config = dict(
    model='image classifier',
    dataset='scattered letters and digits in many colours',
    train_examples=195000,
    image_size=32,
    crop_scale_min=0.8,
    horizontal_flip=False,
    translate=0.12,
    targets=['count'],
    num_classes=6,
    arch='vit',
    norm='layernorm',
    norm_position='sandwich',
    activation='relu',
    head_dim=64,
    fused_qkv=False,
    bias='all',
    qk_norm=True,
    parallel_block=False,
    inner_norm=False,
    moe='soft',
    kv_group_size=2,
    num_experts=4,
    moe_every=1,
    expert_mlp_ratio=1,
    slots_per_expert=2,
    shared_expert=True,
    patch_size=[4, 4],
    conv_stem=False,
    layers=8,
    width=384,
    positions='relative_bias',
    pooling='class_token',
    label_smoothing=0.05,
    loss='cross_entropy',
    optimizer='soap',
    beta2=0.95,
    lr=0.0015,
    beta1=0.95,
    shampoo_beta=0.95,
    eps=1e-08,
    precondition_frequency=20,
    max_precond_dim=1024,
    one_sided=True,
    adamw_lr_other_params=0.0024,
    sam_rho=0.1,
    steps=9000,
    batch_size=128,
    epochs=5.9,
    lr_schedule='cosine',
    final_lr_fraction=0.01,
    warmup_steps=450,
    weight_decay=0.2,
    adamw_weight_decay_other_params=0.05,
)
Rows from block 2 of a small image classifier, named by matrix and row number. Rows with one number within an expert belong to one neuron, the router's apart. Each number is 50 + 10 x the weight over its row's rms, rounded and kept within 0 to 99. All counts start at 0. After the name is the row's rms in percent of the matrix's.
Before each expert's rows are labels from the 100 images, of 14976, where the router gives the expert most weight on average: "responds to" is what is common among them; "colour at peak" is the nearest of a few named colours to the mean colour under the peak. Only what is clearly more common there than usual is listed. The data: scattered letters and digits in many colours.
# router: slot weights (model.blocks.2.mlp.router.weight, 8x384, trained with AdamW), inputs 288-335
# up: expert up (model.blocks.2.mlp.up, 4x384x384), inputs 288-335
# down: expert down (model.blocks.2.mlp.down, 4x384x384, transposed), outputs 288-335

# expert 3
responds to: count: one; blue
colour at peak: pink
router.6 121:31 53 28 59 52 37 41 45 47 48 50 40 61 37 58 55 55 52 32 48 50 57 52 56 42 47 60 54 48 44 43 68 50 50 52 60 22 67 40 41 52 57 42 67 39 49 70 46
router.7 082:30 47 28 60 58 37 38 48 55 69 41 41 61 44 51 54 53 33 45 53 53 55 49 63 39 47 66 53 52 49 55 57 39 45 42 60 29 65 56 51 51 53 35 62 42 43 54 56
up.0 060:48 32 53 48 70 37 48 62 67 40 60 45 36 56 50 65 49 51 62 50 36 48 44 60 55 49 42 44 44 52 55 28 37 47 59 55 67 53 66 45 41 41 47 44 62 59 25 68
down.0 044:52 61 36 60 43 47 49 47 58 43 49 33 61 36 56 36 40 39 59 49 46 43 52 50 37 60 67 40 50 55 34 63 54 28 43 55 50 31 50 49 53 34 42 38 61 54 52 50
up.1 057:55 49 68 39 54 59 54 56 45 65 50 38 43 61 44 50 54 50 49 53 52 34 35 41 49 46 47 49 34 45 54 25 52 52 46 55 53 63 48 79 53 61 48 41 48 59 33 62
down.1 051:48 62 43 49 67 60 56 56 39 39 64 74 67 66 52 55 46 36 56 33 49 44 71 54 67 57 39 51 72 39 46 43 44 54 48 40 46 51 58 32 40 45 60 61 35 45 67 42

# expert 1
responds to: count: six; teal; blue; purple
colour at peak: white; pink
router.2 089:53 48 46 32 47 54 46 58 43 70 55 56 44 64 41 46 55 58 38 35 42 52 55 60 48 50 50 48 58 62 58 27 52 46 64 49 60 41 69 40 31 48 60 48 46 52 46 63
router.3 073:37 38 66 30 44 48 47 39 48 52 46 65 44 54 31 41 40 53 48 40 35 44 47 37 45 52 40 54 39 48 42 38 63 55 41 26 70 45 39 57 57 42 47 47 45 57 47 57
up.0 062:28 51 44 52 59 48 42 38 47 50 52 42 48 56 51 37 33 27 56 46 46 54 62 42 32 41 45 60 41 60 46 56 46 46 53 37 50 55 37 56 59 64 50 57 41 61 50 49
down.0 053:37 44 55 50 49 65 40 53 55 58 65 56 58 26 40 44 55 64 54 61 51 67 57 45 21 48 45 55 55 41 45 60 40 47 50 66 62 57 54 51 36 52 48 42 57 51 55 46
up.1 089:50 36 51 49 69 40 54 50 35 47 49 58 70 49 63 46 40 46 54 43 66 56 50 62 33 53 41 53 48 64 49 51 59 38 54 40 43 54 57 52 62 46 41 58 56 64 58 48
down.1 074:67 64 61 47 52 39 42 51 44 48 47 45 40 57 50 75 36 73 57 51 40 42 46 44 44 48 31 45 53 56 56 45 40 51 63 43 54 47 40 59 51 53 48 48 28 49 46 38

# expert 2
responds to: count: one
colour at peak: black
router.4 146:65 49 62 36 53 53 55 48 48 48 51 52 50 58 46 51 47 45 76 52 54 44 57 38 48 58 41 51 52 62 51 42 52 50 41 44 70 35 65 50 52 50 57 28 63 48 32 47
router.5 130:58 43 55 38 60 51 56 45 57 40 56 48 55 48 47 52 36 34 66 58 59 45 41 49 62 48 40 60 50 63 44 44 37 36 52 51 54 43 53 52 53 41 49 38 44 53 41 43
up.0 082:28 51 43 57 54 64 53 64 62 43 73 16 67 31 53 59 34 55 55 38 35 31 56 56 35 46 52 59 59 54 49 51 48 47 57 59 38 64 45 37 42 57 44 62 52 53 60 64
down.0 084:53 36 62 46 50 35 39 45 42 46 54 69 54 63 47 45 55 68 27 62 53 49 40 50 55 57 66 43 50 60 56 41 57 49 54 42 49 49 46 49 65 37 51 48 43 32 70 50
up.1 109:51 63 42 43 55 50 55 56 57 43 57 38 41 42 60 52 54 59 45 46 62 64 60 53 44 34 48 54 48 49 63 53 53 68 51 59 32 59 51 42 33 46 52 61 48 31 46 51
down.1 095:56 51 42 33 52 44 59 40 58 48 41 49 57 62 48 46 48 63 24 58 45 57 43 41 54 58 56 33 66 64 35 58 51 53 41 50 61 60 60 41 45 50 55 40 36 54 61 37